{"arch": "unet", "model": "segmentation model", "dataset": "rendered solids tumbling over patterned floors", "train_examples": 195000, "image_size": 48, "crop_scale_min": 1, "horizontal_flip": false, "num_classes": 25, "norm": "groupnorm", "activation": "elu", "weight_standardization": true, "pixel_unshuffle": 2, "widths": [64, 128, 256, 256], "blocks_per_level": 1, "block": "sep", "attention": false, "upsampling": "pixel_shuffle", "init": "lecun_normal", "residual_init": "none", "optimizer": "muon", "muon_scale": "original", "lr": 0.03, "momentum": 0.95, "nesterov": true, "orthogonalizer": "newton_schulz_5", "adamw_lr_other_params": 0.0018, "steps": 36400, "batch_size": 64, "epochs": 11.9, "lr_schedule": "linear", "final_lr_fraction": 0, "warmup_steps": 1820, "weight_decay": 0.005, "adamw_weight_decay_other_params": 0.05}
Rows from block 2, named by matrix and row number. Rows with one number belong to one channel. Each number is 200 + 30 x the weight over its row's rms, rounded and kept within 0 to 999. All counts start at 0.
# convs1: first pointwise conv (model.enc.2.0.convs.1.weight, 256x256x1x1, standardized in use), inputs 0-255
# convs3: second pointwise conv (model.enc.2.0.convs.3.weight, 256x256x1x1, standardized in use, transposed), outputs 0-255
convs1.157,175,193,165,207,109,211,220,175,210,209,276,232,231,195,181,239,214,222,159,254,193,119,212,207,206,153,159,185,198,147,223,199,191,185,198,241,214,225,196,235,202,165,217,267,248,176,161,175,150,213,155,200,236,165,177,220,213,140,174,127,219,240,187,220,188,225,267,202,216,207,183,142,203,210,214,178,177,201,219,140,184,206,230,211,214,238,266,170,196,193,170,235,203,168,196,172,193,182,178,203,233,181,182,205,224,223,188,228,167,231,203,211,98,211,183,158,250,207,259,234,186,153,190,216,160,167,180,312,241,211,150,180,199,203,217,236,211,201,232,177,232,168,180,177,225,207,207,210,255,222,197,259,222,154,199,184,209,181,209,192,174,183,211,188,162,185,244,237,190,209,187,191,197,204,234,184,235,205,221,226,175,196,245,235,195,178,196,178,169,230,191,211,206,199,234,203,197,231,234,215,179,200,178,228,147,196,215,199,228,165,188,172,181,201,180,223,235,194,226,201,169,222,190,232,179,231,229,153,212,174,158,183,164,191,155,218,245,205,243,183,167,190,164,211,227,196,173,174,165,178,211,232,185,218,237,231
convs3.157,237,198,213,196,218,188,239,181,177,187,178,208,132,210,173,236,250,195,172,265,226,254,215,244,216,212,179,239,201,170,138,233,184,218,185,228,260,171,233,229,210,222,200,216,204,211,175,192,216,163,191,181,173,166,169,219,190,206,241,174,152,187,191,239,256,177,244,162,173,217,160,165,242,191,183,226,229,178,176,197,160,219,178,260,200,149,116,192,163,265,139,205,209,204,190,166,168,192,158,209,159,207,202,230,160,194,226,183,237,207,210,249,129,245,166,201,215,205,224,178,218,131,199,177,242,270,207,206,171,173,202,164,177,159,213,212,163,132,150,258,214,173,236,170,186,239,187,197,166,244,229,208,139,227,146,184,172,197,206,177,195,220,207,228,184,170,166,190,243,192,217,198,180,188,241,181,203,181,226,146,141,220,198,171,233,213,214,178,196,199,141,191,142,190,168,170,230,178,207,196,210,222,201,186,234,230,174,161,205,192,209,190,178,199,188,186,226,164,205,182,210,184,189,234,192,209,210,230,144,203,187,177,224,126,238,201,248,187,214,167,188,168,218,219,139,213,179,223,202,221,182,210,201,179,190,221
convs1.158,226,199,178,197,193,256,188,203,258,112,176,152,192,176,239,223,244,216,187,142,193,233,198,237,176,227,175,222,182,187,219,200,190,166,195,213,159,184,173,216,213,218,227,285,223,214,183,231,185,201,144,236,197,234,243,255,236,172,183,184,211,188,231,207,181,206,200,220,216,241,210,160,207,162,181,222,206,189,196,208,184,217,176,138,166,184,250,165,200,127,187,164,191,190,188,240,221,207,154,209,243,193,171,209,173,226,191,208,203,181,242,217,202,173,294,226,211,198,187,179,233,180,188,181,207,231,219,242,198,211,165,184,218,172,230,178,218,134,181,151,188,232,192,139,172,197,212,216,275,162,244,215,176,213,182,243,168,240,198,198,211,260,227,180,229,208,195,213,142,180,271,174,192,182,196,186,205,161,177,203,229,285,221,193,195,200,159,217,209,188,175,226,232,236,152,185,183,161,171,208,201,170,138,189,217,180,168,172,205,218,236,256,238,191,168,209,155,216,205,227,236,214,182,225,209,173,223,231,133,201,170,235,212,158,177,246,175,155,237,168,217,176,166,198,215,239,169,173,199,197,170,201,185,220,242,206
convs3.158,152,214,210,137,214,228,194,222,233,167,249,242,126,187,202,169,237,132,183,202,191,211,238,200,180,141,223,218,223,206,212,209,233,212,240,147,177,177,206,260,209,241,220,185,162,203,256,226,139,176,186,224,174,206,193,116,206,184,185,172,194,173,242,217,233,166,221,218,231,173,179,183,215,202,212,179,220,191,212,181,201,196,212,213,148,139,229,182,257,195,199,188,218,207,199,160,175,153,175,254,193,188,164,159,219,236,175,184,217,157,189,146,221,178,266,228,217,205,207,210,196,195,185,195,185,181,202,177,200,215,230,187,248,179,152,247,198,209,146,208,209,259,198,201,252,169,213,202,183,222,241,214,201,176,181,209,167,185,227,196,207,222,243,177,144,176,167,230,187,230,197,173,243,201,212,215,178,167,198,163,149,205,218,204,220,193,160,183,180,174,202,228,228,234,250,151,211,215,175,158,137,131,155,163,210,227,183,154,148,227,183,158,237,175,259,244,181,139,155,205,192,186,226,221,230,235,184,202,189,232,166,217,167,254,219,169,183,183,186,248,173,138,230,151,204,182,185,196,187,187,215,199,210,207,200,198
convs1.161,187,204,195,192,226,206,185,256,196,252,176,191,187,189,178,224,203,134,219,202,237,225,149,148,200,209,230,203,158,169,161,228,180,232,202,195,164,210,198,204,195,212,193,251,246,195,180,150,209,214,217,229,179,208,187,244,200,194,223,166,183,141,189,175,238,205,228,157,178,217,206,248,177,188,204,143,161,205,216,257,216,212,163,175,173,177,211,214,237,226,195,207,168,233,199,164,186,203,203,241,171,203,203,118,161,197,253,211,203,180,188,198,215,178,172,216,228,223,243,204,130,219,246,233,203,192,197,199,263,266,205,219,216,159,250,147,179,131,210,193,208,244,190,183,212,175,256,163,218,212,203,218,209,173,215,172,183,176,219,223,210,148,222,193,216,192,194,229,171,203,163,253,252,203,223,225,183,184,192,186,193,255,236,215,212,192,228,182,171,240,204,216,219,145,229,149,159,200,199,247,163,221,178,191,192,200,211,207,170,205,235,210,218,171,173,250,165,152,146,189,253,181,155,199,190,264,209,229,131,175,156,184,146,175,215,231,196,266,141,225,227,219,166,202,175,163,201,201,221,209,243,198,281,169,195,224
convs3.161,201,213,226,247,141,238,175,195,218,233,193,206,226,218,250,204,190,257,176,188,174,224,220,183,191,215,124,198,241,136,237,210,192,207,200,220,228,207,186,196,187,195,178,212,238,230,214,209,186,169,215,230,148,203,194,256,203,233,201,190,246,257,120,167,208,208,214,210,121,194,177,253,198,222,221,169,188,200,206,231,195,172,177,250,254,195,190,188,175,190,204,176,232,202,217,257,193,223,253,193,218,203,219,208,195,189,226,222,188,163,203,177,194,275,254,213,190,213,167,224,181,247,239,213,171,169,151,261,227,228,139,219,187,210,204,251,165,215,187,190,206,231,206,190,167,205,153,178,251,190,153,168,189,229,180,176,195,166,217,227,180,187,209,212,148,178,235,236,155,151,198,202,187,236,192,205,209,187,232,208,239,187,222,176,197,237,200,228,126,140,208,169,134,193,184,231,177,188,288,171,163,186,218,226,198,207,220,189,188,241,237,198,240,201,236,190,172,204,183,230,206,250,188,216,180,231,159,230,211,209,230,262,141,101,221,214,185,233,179,185,169,200,254,211,190,200,199,197,197,191,171,212,197,201,193,225
convs1.162,232,228,212,229,116,156,218,160,212,230,209,200,169,171,190,211,235,235,223,151,210,216,188,203,205,184,229,227,217,253,185,184,236,181,206,198,262,187,174,206,245,164,262,203,233,217,165,241,219,161,179,181,176,198,107,170,171,223,225,191,200,170,173,212,171,217,213,221,201,201,171,176,198,197,212,177,242,180,170,223,180,207,223,226,177,167,237,192,175,204,221,218,143,206,194,190,204,162,200,247,194,183,164,195,183,190,217,230,198,200,226,202,86,202,171,189,293,224,211,215,177,184,126,236,171,205,200,195,195,215,130,184,228,205,163,174,225,234,178,247,202,264,212,216,188,233,217,203,166,219,194,205,205,191,212,161,169,191,210,258,197,230,220,204,185,131,164,235,261,195,140,201,186,253,181,184,172,251,173,207,241,202,201,158,190,195,251,183,212,162,175,134,209,225,220,202,179,197,197,198,262,186,223,194,188,189,236,166,199,201,164,245,253,180,189,247,203,191,171,248,223,238,178,218,246,240,211,272,200,161,171,178,187,189,191,216,149,195,206,205,228,194,227,162,225,194,232,175,170,186,199,225,182,175,194,192
convs3.162,179,280,155,131,158,242,239,178,219,241,209,205,212,180,221,174,193,205,171,238,163,206,181,191,176,178,174,222,164,191,176,181,201,183,230,197,222,177,196,230,187,191,185,199,191,218,202,138,168,215,177,214,230,204,227,255,214,189,137,187,157,207,209,162,173,236,163,230,186,222,203,208,179,148,196,171,209,182,217,197,159,112,186,202,228,103,156,114,145,209,211,160,224,190,179,214,196,199,204,271,202,198,189,196,230,237,219,173,239,195,138,155,213,177,189,199,229,181,231,220,172,245,202,177,211,205,178,164,126,225,149,165,138,233,224,234,220,165,202,222,202,177,179,203,215,216,201,239,195,191,204,144,252,205,204,199,193,233,151,182,195,195,198,210,214,199,181,232,156,200,186,242,237,199,187,127,186,206,200,190,205,247,236,203,170,169,200,191,189,202,200,179,159,204,229,172,183,212,238,233,205,203,227,195,228,252,219,166,197,187,235,209,146,178,189,165,208,203,240,197,195,238,176,150,198,215,181,226,192,197,210,213,163,219,180,196,205,238,168,173,191,171,166,215,155,199,172,158,162,140,209,182,173,213,93,187
convs1.163,236,204,174,212,177,200,132,179,231,198,170,201,222,160,153,253,270,223,204,183,172,188,146,253,235,172,178,219,220,185,170,169,232,215,165,211,200,189,185,176,240,212,242,200,229,187,178,172,232,189,243,227,148,215,216,180,174,189,262,180,174,148,175,178,247,202,160,139,125,237,164,164,188,190,209,247,195,176,231,217,233,206,179,207,193,181,210,183,245,179,201,210,177,257,198,180,200,212,162,145,237,221,221,233,172,236,198,177,214,184,168,167,197,186,156,256,245,167,158,237,140,277,196,164,182,176,201,213,197,156,181,218,221,187,181,195,199,151,207,236,246,226,152,208,207,159,199,197,154,173,212,212,197,157,185,262,184,160,239,173,188,194,182,237,177,178,235,191,220,215,201,192,192,225,176,237,189,239,244,203,156,226,204,228,191,233,188,143,198,185,188,200,238,207,135,246,184,200,219,229,197,125,236,230,161,239,167,202,222,183,234,208,197,226,185,243,201,180,217,222,259,259,235,187,171,215,169,215,227,175,194,222,242,157,245,210,171,238,174,205,201,201,206,205,238,179,201,180,188,220,225,238,231,222,219,177
convs3.163,164,216,239,236,204,166,201,215,237,227,167,190,181,149,234,229,198,175,279,222,141,173,151,187,222,206,213,211,230,164,193,198,167,187,223,200,173,200,252,188,234,212,197,205,229,244,198,152,181,193,171,221,255,240,195,228,184,211,257,255,164,205,190,161,173,181,233,161,209,207,180,219,232,250,235,210,211,206,257,184,246,236,141,219,209,218,178,186,178,239,168,188,192,233,207,212,213,164,164,173,179,216,173,207,209,161,190,204,198,224,181,182,201,205,227,210,243,250,177,237,192,266,170,192,264,227,203,188,251,196,158,193,192,192,238,240,198,187,238,191,207,263,240,192,146,150,178,232,172,230,167,246,204,219,245,207,240,157,159,184,157,248,248,245,112,206,193,207,194,216,232,182,163,258,186,212,247,195,221,166,208,188,182,208,273,202,179,246,175,251,250,208,147,213,198,217,237,239,253,186,203,194,214,220,183,179,183,204,171,233,166,200,211,196,232,159,177,166,269,237,234,196,214,187,210,206,209,189,214,213,227,205,215,213,218,233,163,185,193,208,192,192,183,218,172,186,234,281,214,195,183,183,171,227,178,182
convs1.165,191,166,209,200,218,180,200,165,163,244,184,179,195,225,230,250,218,217,229,164,196,203,256,198,181,211,243,188,201,225,157,137,179,192,194,211,236,213,254,167,210,195,201,226,168,206,164,178,203,200,199,161,191,159,122,187,206,258,213,235,215,211,219,187,187,242,253,240,207,213,182,136,192,198,206,178,223,235,170,206,177,203,239,199,217,174,182,150,219,186,188,141,200,175,202,173,224,222,262,192,150,223,187,200,229,259,218,237,207,224,205,217,175,226,184,202,179,190,231,172,237,121,197,222,145,197,174,142,201,209,162,213,173,171,229,208,192,219,224,207,228,248,225,229,190,221,194,205,190,191,238,213,219,206,198,124,211,203,185,209,204,185,210,188,194,216,193,252,220,206,179,200,223,263,202,222,225,243,225,201,236,245,267,174,167,241,165,236,222,170,193,160,235,197,227,213,186,165,242,198,204,141,180,181,166,156,213,185,109,170,186,279,193,200,167,170,221,210,177,209,205,206,202,140,195,255,210,307,174,153,131,196,188,177,181,209,232,169,220,213,203,194,201,220,203,218,179,195,163,218,160,168,200,208,135,202
convs3.165,266,210,230,210,263,183,221,202,248,214,219,187,211,250,169,193,258,189,174,155,218,224,187,195,217,131,182,211,213,210,171,195,229,194,223,241,207,155,230,181,227,222,161,175,203,204,211,197,236,205,191,177,189,240,159,181,203,201,241,233,188,160,229,233,241,156,200,189,225,214,196,205,209,126,201,152,190,184,192,193,206,179,172,217,248,184,204,203,171,189,227,207,166,255,183,195,176,179,168,174,172,265,223,188,175,162,179,194,224,183,252,222,204,232,121,187,154,236,209,217,227,280,132,202,217,193,196,192,216,161,213,200,173,254,230,221,194,199,182,190,201,170,199,231,182,198,157,281,155,174,189,185,204,207,194,201,247,223,185,218,212,184,245,211,190,243,188,168,274,220,176,170,128,186,207,222,171,149,186,218,202,208,241,194,230,188,208,172,204,164,212,257,200,143,224,248,233,169,173,191,203,178,181,220,195,198,265,197,168,154,229,223,197,165,184,212,176,181,172,188,200,166,197,165,238,187,207,203,197,220,187,174,209,217,252,131,207,237,207,238,241,238,143,214,216,179,184,212,191,205,244,227,199,224,302,218
convs1.166,129,243,139,199,227,198,246,237,214,246,170,197,234,197,171,220,183,208,171,193,109,250,267,217,188,169,151,234,206,196,158,159,174,239,199,196,238,213,177,202,207,180,195,196,208,168,218,208,197,212,169,207,228,227,185,214,177,219,228,152,224,149,224,193,262,246,204,206,156,191,186,194,212,242,241,196,232,191,199,202,155,138,174,200,190,191,208,216,195,186,234,138,186,146,223,206,242,179,162,207,257,226,117,196,223,155,202,184,221,179,144,207,186,164,231,192,174,210,171,199,232,165,214,175,191,202,175,207,183,203,197,207,220,225,226,167,251,204,281,210,216,171,225,215,252,266,211,189,180,215,207,198,205,169,209,263,196,215,190,264,208,198,151,178,202,244,198,199,220,158,192,235,208,191,170,167,231,182,241,200,159,193,174,221,167,206,181,218,219,216,218,199,218,199,157,198,194,233,196,190,217,213,171,243,214,194,257,208,130,165,202,237,220,219,236,150,203,159,197,270,237,257,172,193,179,203,156,237,240,146,184,164,174,161,166,216,177,190,169,236,211,225,163,220,203,194,180,182,224,199,186,195,249,219,175,174
convs3.166,213,169,196,170,161,178,181,234,216,219,162,186,248,193,167,163,202,219,152,156,206,214,186,173,182,205,198,150,169,184,226,197,194,231,162,222,234,211,208,234,209,156,215,176,204,218,238,211,183,259,152,204,190,243,204,193,196,188,229,256,188,195,245,197,230,201,155,221,178,223,225,220,243,259,233,174,191,180,159,224,228,255,204,267,200,195,261,249,220,203,163,184,102,157,213,249,209,206,178,180,246,223,204,185,154,175,239,202,176,220,198,164,208,224,159,231,219,171,213,175,203,188,190,156,181,225,276,209,214,215,295,185,164,211,184,217,193,178,241,161,217,174,217,197,251,198,228,222,232,194,180,203,196,237,211,182,183,155,200,185,237,143,229,171,210,233,227,158,148,232,144,210,205,175,225,144,243,179,207,148,213,175,184,193,188,172,208,228,198,157,207,165,192,198,239,241,217,203,233,213,203,178,186,203,185,200,171,219,132,218,164,149,250,231,260,164,209,228,167,211,202,211,223,244,234,182,200,183,221,201,213,214,193,248,184,195,193,213,179,157,190,200,222,234,180,160,234,119,221,156,157,200,217,212,194,168
convs1.167,281,188,214,249,175,242,202,201,208,221,197,184,196,246,160,238,221,168,148,184,180,204,140,151,206,198,217,218,185,152,167,228,171,188,223,200,231,182,227,180,197,214,193,231,209,181,190,187,202,218,236,236,187,243,190,208,236,213,265,244,208,216,214,236,229,222,185,195,172,223,184,199,216,171,230,216,181,166,188,206,204,138,178,248,171,222,219,184,192,155,216,185,224,204,200,245,242,254,172,129,174,147,212,248,226,195,224,155,149,184,185,233,189,185,167,210,198,230,159,162,204,200,202,165,266,176,175,192,174,195,183,207,171,146,289,221,206,216,193,182,244,214,177,208,185,250,226,189,183,212,233,165,147,181,106,262,154,177,207,178,209,213,168,197,182,178,215,200,213,190,90,169,183,183,225,215,171,169,197,182,189,214,234,184,180,213,186,230,232,219,193,176,219,183,164,258,220,198,230,224,245,186,224,204,187,181,218,196,189,220,184,252,222,202,222,173,155,230,200,261,226,209,154,202,219,182,198,239,216,240,169,183,139,233,196,208,190,157,156,210,198,230,249,180,229,231,154,154,212,204,175,239,190,229,188,192
convs3.167,224,159,144,226,240,270,195,202,254,188,209,194,170,157,190,212,171,218,239,176,170,171,236,221,227,194,165,215,251,225,200,213,193,221,182,161,185,204,220,215,188,262,152,215,221,215,170,155,245,191,200,201,186,187,199,186,181,213,209,253,172,208,215,249,137,178,203,193,185,187,171,191,186,184,208,188,207,144,168,164,277,172,233,177,199,199,175,196,238,185,198,218,224,266,167,166,271,227,174,212,228,202,197,210,219,178,156,205,159,180,203,263,235,206,235,186,210,217,212,217,137,180,193,199,199,188,250,248,145,150,209,198,234,192,208,216,183,193,198,172,214,223,181,240,251,230,193,220,203,219,187,211,262,149,214,195,141,192,170,128,162,190,206,168,175,153,216,177,192,153,250,148,223,167,209,255,247,209,202,192,172,229,165,233,187,188,178,162,201,256,171,239,231,161,191,153,195,216,243,183,207,204,126,184,199,211,214,186,245,191,189,207,205,144,224,222,181,174,185,216,208,206,182,230,177,183,163,212,185,173,174,172,153,187,199,210,224,238,249,141,221,256,209,201,236,215,194,218,248,260,214,221,188,233,202,166
convs1.168,199,231,181,277,194,225,169,210,205,229,185,210,169,152,167,215,198,178,218,182,231,241,255,230,195,254,162,178,226,235,164,216,209,191,182,175,168,236,202,208,170,207,181,201,185,222,215,184,226,192,204,167,162,218,253,211,172,191,181,214,176,172,187,188,199,195,235,228,166,236,229,180,205,207,179,170,179,271,208,161,193,235,192,179,210,151,200,160,241,182,172,157,178,195,193,150,200,201,219,171,190,180,196,190,264,140,244,207,206,234,198,234,245,205,160,199,187,179,199,185,202,187,234,172,273,168,207,220,199,196,223,228,238,235,215,174,191,194,173,218,226,195,182,203,206,206,206,181,210,195,267,174,202,158,209,226,176,209,207,188,222,173,196,162,185,232,205,220,207,225,187,204,214,216,180,214,240,188,218,166,225,206,183,170,236,188,167,211,236,211,173,252,181,174,223,187,211,210,163,205,220,200,224,266,204,198,193,153,219,208,227,168,170,172,211,142,253,229,131,190,222,179,129,192,216,175,191,214,216,194,179,145,125,278,207,199,298,165,181,194,147,187,118,221,129,161,204,200,241,172,293,185,203,232,237,254
convs3.168,236,240,219,196,267,205,184,191,224,203,229,188,170,198,219,204,204,204,182,182,210,185,187,192,208,210,198,117,212,204,233,192,175,146,230,204,194,221,204,181,156,162,233,238,179,224,227,232,278,184,201,177,181,189,152,196,235,144,250,266,136,197,212,201,157,159,199,201,185,196,198,192,189,187,140,226,210,195,197,153,185,256,248,203,175,179,222,239,158,211,189,192,169,254,228,186,213,220,226,183,184,200,199,205,184,199,205,123,215,148,203,242,176,158,212,179,183,203,197,231,176,220,173,133,177,175,258,175,169,228,201,191,262,220,234,149,192,254,178,262,180,145,237,208,233,206,230,184,217,162,189,212,235,185,158,252,208,208,178,191,217,206,211,204,209,188,190,159,235,176,204,178,181,192,204,199,179,184,228,248,203,212,244,249,166,171,171,185,241,210,137,231,172,211,191,228,124,199,172,238,204,243,203,214,219,222,239,205,239,172,187,241,187,169,156,223,172,172,190,190,177,153,156,183,196,163,188,177,189,170,188,197,203,212,224,178,192,212,164,222,264,207,189,229,237,277,177,241,167,220,193,143,133,205,189,237
convs1.169,176,224,197,191,206,203,207,186,189,226,185,203,234,120,194,223,171,187,185,108,228,204,201,168,207,178,256,214,171,172,193,162,214,177,186,227,229,180,204,214,148,202,251,193,242,201,127,217,160,175,208,225,200,175,103,186,212,277,179,178,168,162,184,238,225,177,206,153,205,142,179,185,226,167,223,152,212,152,209,156,252,203,186,184,138,210,198,210,175,214,259,229,152,243,213,167,219,245,244,226,237,190,216,192,197,238,195,222,190,182,135,170,181,162,248,187,244,146,224,257,182,214,186,167,216,195,252,212,202,240,184,216,215,193,188,176,174,186,245,242,178,180,207,185,199,208,172,214,167,211,191,197,245,190,160,210,218,206,190,211,223,222,230,219,242,162,238,221,170,197,222,221,171,213,200,231,222,170,204,189,268,203,189,173,235,201,175,182,209,260,223,195,225,180,245,212,187,226,165,183,262,165,242,224,191,178,215,188,200,209,176,256,175,184,249,253,208,186,196,235,201,214,182,192,214,181,203,273,193,151,156,207,177,207,201,178,167,231,202,210,192,142,224,232,235,208,243,182,210,190,144,218,205,184,155,210
convs3.169,190,214,210,162,169,206,202,204,155,231,203,151,170,168,135,217,122,224,207,213,187,161,248,209,196,172,178,202,195,206,196,203,182,216,185,213,207,191,156,186,176,84,206,177,198,209,173,197,152,184,183,209,210,214,161,202,186,219,176,193,253,191,166,186,195,157,203,205,101,186,185,233,179,200,191,171,191,218,233,223,217,178,184,247,221,180,203,245,229,169,146,154,199,218,195,196,182,216,162,205,186,194,173,198,192,157,210,179,231,206,119,91,229,244,191,214,199,175,221,202,214,189,197,225,179,169,227,190,226,181,174,221,236,226,265,202,209,201,240,246,204,155,201,217,232,183,234,242,172,210,227,188,178,182,207,186,204,154,207,180,214,209,198,199,178,223,191,241,181,201,246,208,178,188,200,198,246,218,203,201,223,201,154,167,182,187,203,183,210,205,180,171,203,141,197,226,190,226,221,253,212,215,166,212,218,185,208,188,185,168,233,175,198,183,206,176,174,215,170,237,214,224,252,268,182,200,223,256,209,196,239,198,218,267,159,192,228,207,159,158,162,167,187,208,110,200,193,210,185,190,169,260,175,187,80,210
convs1.170,204,200,206,183,254,229,236,199,240,219,171,241,215,157,198,229,198,187,161,227,227,148,191,253,205,219,224,188,206,152,180,233,223,233,168,202,194,242,190,216,178,158,189,286,198,209,191,213,251,138,152,212,181,224,178,174,188,224,182,197,205,180,197,191,189,195,209,223,182,135,226,204,201,188,204,204,187,189,186,220,205,152,228,204,200,241,243,172,216,178,259,141,168,232,212,242,186,194,168,173,238,265,227,162,204,194,219,214,193,146,213,216,174,197,180,185,192,225,236,252,210,214,225,204,188,191,203,188,204,147,191,241,184,188,226,216,195,137,217,220,238,279,149,127,194,189,222,203,267,213,155,167,227,204,177,251,216,217,233,196,166,217,188,194,242,206,182,205,225,199,154,193,194,192,201,171,174,230,158,191,157,162,250,228,259,281,194,233,204,180,161,239,128,204,195,162,173,163,168,181,150,168,170,204,207,221,141,187,208,195,172,220,259,176,197,213,197,166,206,181,197,199,218,184,169,179,187,234,169,187,205,155,204,155,244,188,194,164,271,211,210,191,193,183,248,252,191,187,182,215,186,171,177,227,264,225
convs3.170,199,202,220,187,169,213,276,207,201,190,181,180,208,261,200,203,241,203,207,211,91,215,156,246,208,205,253,211,206,189,186,211,196,234,161,205,211,188,190,193,187,191,183,216,211,149,141,158,226,142,182,154,221,161,205,188,246,205,223,233,234,167,208,195,189,153,194,178,166,192,254,160,186,176,214,243,149,196,191,176,186,171,159,236,158,167,218,216,211,238,200,212,236,168,212,228,205,190,162,148,192,159,243,224,138,209,203,188,244,220,237,258,212,214,145,190,146,171,249,207,210,224,235,175,213,180,198,161,153,203,159,231,240,205,199,244,157,236,224,203,156,232,174,196,164,205,177,236,185,159,218,208,154,200,180,180,207,180,171,242,222,120,119,235,194,177,224,254,217,195,209,219,185,150,229,193,213,229,202,198,219,199,196,192,150,231,211,213,180,181,170,202,216,185,213,175,199,190,188,182,193,195,234,159,208,187,233,209,216,180,210,167,214,254,198,156,211,157,208,202,233,251,150,152,208,162,215,157,207,169,208,229,232,155,214,183,160,167,165,229,236,259,219,203,230,216,196,188,219,237,196,186,239,259,167,187
convs1.171,185,231,207,199,182,206,256,197,220,239,243,262,174,242,251,185,212,180,214,249,211,219,192,203,193,197,255,188,199,214,200,175,191,212,185,207,163,244,216,132,214,159,198,211,230,200,221,201,185,193,181,203,169,242,206,220,178,161,222,215,185,193,193,181,229,216,206,196,182,172,204,179,193,239,175,215,186,215,198,166,227,161,244,240,183,210,182,180,216,219,166,201,144,214,204,241,210,188,184,214,245,219,158,194,205,141,175,274,186,230,171,252,234,209,216,167,168,169,191,167,207,191,200,140,184,200,243,209,222,218,173,242,202,218,228,184,177,178,214,292,224,140,255,221,184,232,198,171,173,228,168,161,236,200,163,171,185,217,173,180,195,178,199,191,154,190,177,267,166,213,177,190,188,198,170,196,171,244,140,208,202,146,148,249,162,182,218,202,278,214,194,163,153,189,151,222,227,185,183,256,265,152,178,204,225,142,189,187,178,154,274,233,228,220,224,224,180,217,219,170,200,195,203,190,257,200,225,235,135,193,159,215,184,218,148,212,198,154,219,184,191,222,180,164,198,251,162,278,168,214,200,197,217,193,201,186
convs3.171,232,276,206,225,234,210,203,191,101,266,153,273,167,200,200,140,150,204,224,177,204,159,197,217,185,236,212,209,157,212,240,135,161,205,209,187,187,222,229,166,228,208,164,149,215,203,233,184,235,184,217,212,163,256,186,166,210,175,186,214,229,215,221,157,212,214,231,249,187,144,191,187,220,231,226,238,209,179,199,176,150,195,223,183,238,251,131,208,161,206,145,201,194,202,167,189,165,217,194,207,208,200,185,220,219,194,206,183,196,182,203,169,190,231,148,164,180,169,215,209,206,245,176,223,193,229,207,220,180,191,188,240,173,202,221,239,225,194,208,138,238,218,203,213,186,169,157,141,223,175,264,228,189,202,202,186,182,192,206,203,240,225,176,120,221,164,214,168,203,191,198,240,191,215,219,169,162,203,218,271,181,191,238,182,214,210,198,191,206,191,215,173,184,215,227,185,208,166,178,236,248,196,232,243,218,233,187,201,154,222,175,208,193,211,199,164,234,162,261,191,251,196,201,182,184,154,200,190,249,228,143,200,219,194,190,226,128,250,201,219,305,156,196,209,208,216,189,197,216,187,189,204,202,212,259,204
convs1.172,216,276,167,220,210,233,177,194,212,216,189,152,192,167,193,205,213,230,168,172,173,243,182,245,191,213,248,172,208,190,181,246,177,213,179,202,210,291,200,192,235,188,205,191,198,183,167,193,263,173,147,208,209,228,213,207,225,235,163,160,180,151,202,181,258,197,221,207,230,233,198,251,172,210,194,217,126,224,217,222,141,201,179,232,199,160,220,201,154,160,231,176,170,205,219,182,189,166,226,196,199,232,188,166,199,181,202,162,211,168,204,272,197,238,119,168,209,237,194,210,152,212,201,257,195,196,187,176,200,200,177,235,227,170,226,213,176,207,225,180,215,199,133,206,198,182,288,188,192,190,246,218,163,159,220,211,242,167,186,193,225,203,210,210,200,214,244,160,165,184,233,202,215,174,186,204,221,234,187,197,226,136,212,219,161,258,124,205,187,236,214,257,200,156,194,255,189,187,195,206,238,121,172,205,193,197,208,183,177,209,232,295,206,178,224,222,209,182,202,155,215,228,178,218,157,232,205,235,219,219,218,231,183,206,231,192,156,222,203,217,175,178,212,230,206,210,136,145,190,158,168,183,176,194,168,209
convs3.172,165,198,184,226,201,248,200,161,179,184,206,205,151,204,203,178,181,201,195,147,186,204,211,184,193,181,249,265,180,252,199,198,217,187,169,142,202,179,206,135,177,126,161,169,174,180,253,146,167,226,187,205,164,187,184,219,226,245,196,197,252,205,176,180,189,178,226,238,194,219,185,243,232,161,213,190,69,251,159,191,280,201,168,200,203,190,213,302,190,217,161,188,194,209,184,247,187,151,219,244,230,166,191,201,217,215,201,222,151,245,205,197,224,154,246,227,186,205,204,158,179,152,198,210,230,206,206,199,179,187,171,144,197,134,219,217,180,166,240,192,219,251,192,209,229,203,230,203,230,238,207,207,209,174,243,184,190,144,179,175,172,213,232,191,209,219,186,147,184,156,187,192,197,145,227,189,184,184,173,202,144,213,206,251,162,185,240,217,198,211,230,219,179,208,190,175,178,180,276,230,220,198,216,162,234,197,217,248,205,160,224,206,218,200,160,230,201,195,208,183,202,185,140,223,234,204,207,154,227,228,168,185,238,154,211,222,169,219,207,197,201,228,188,199,150,249,195,209,227,206,210,171,180,185,202,190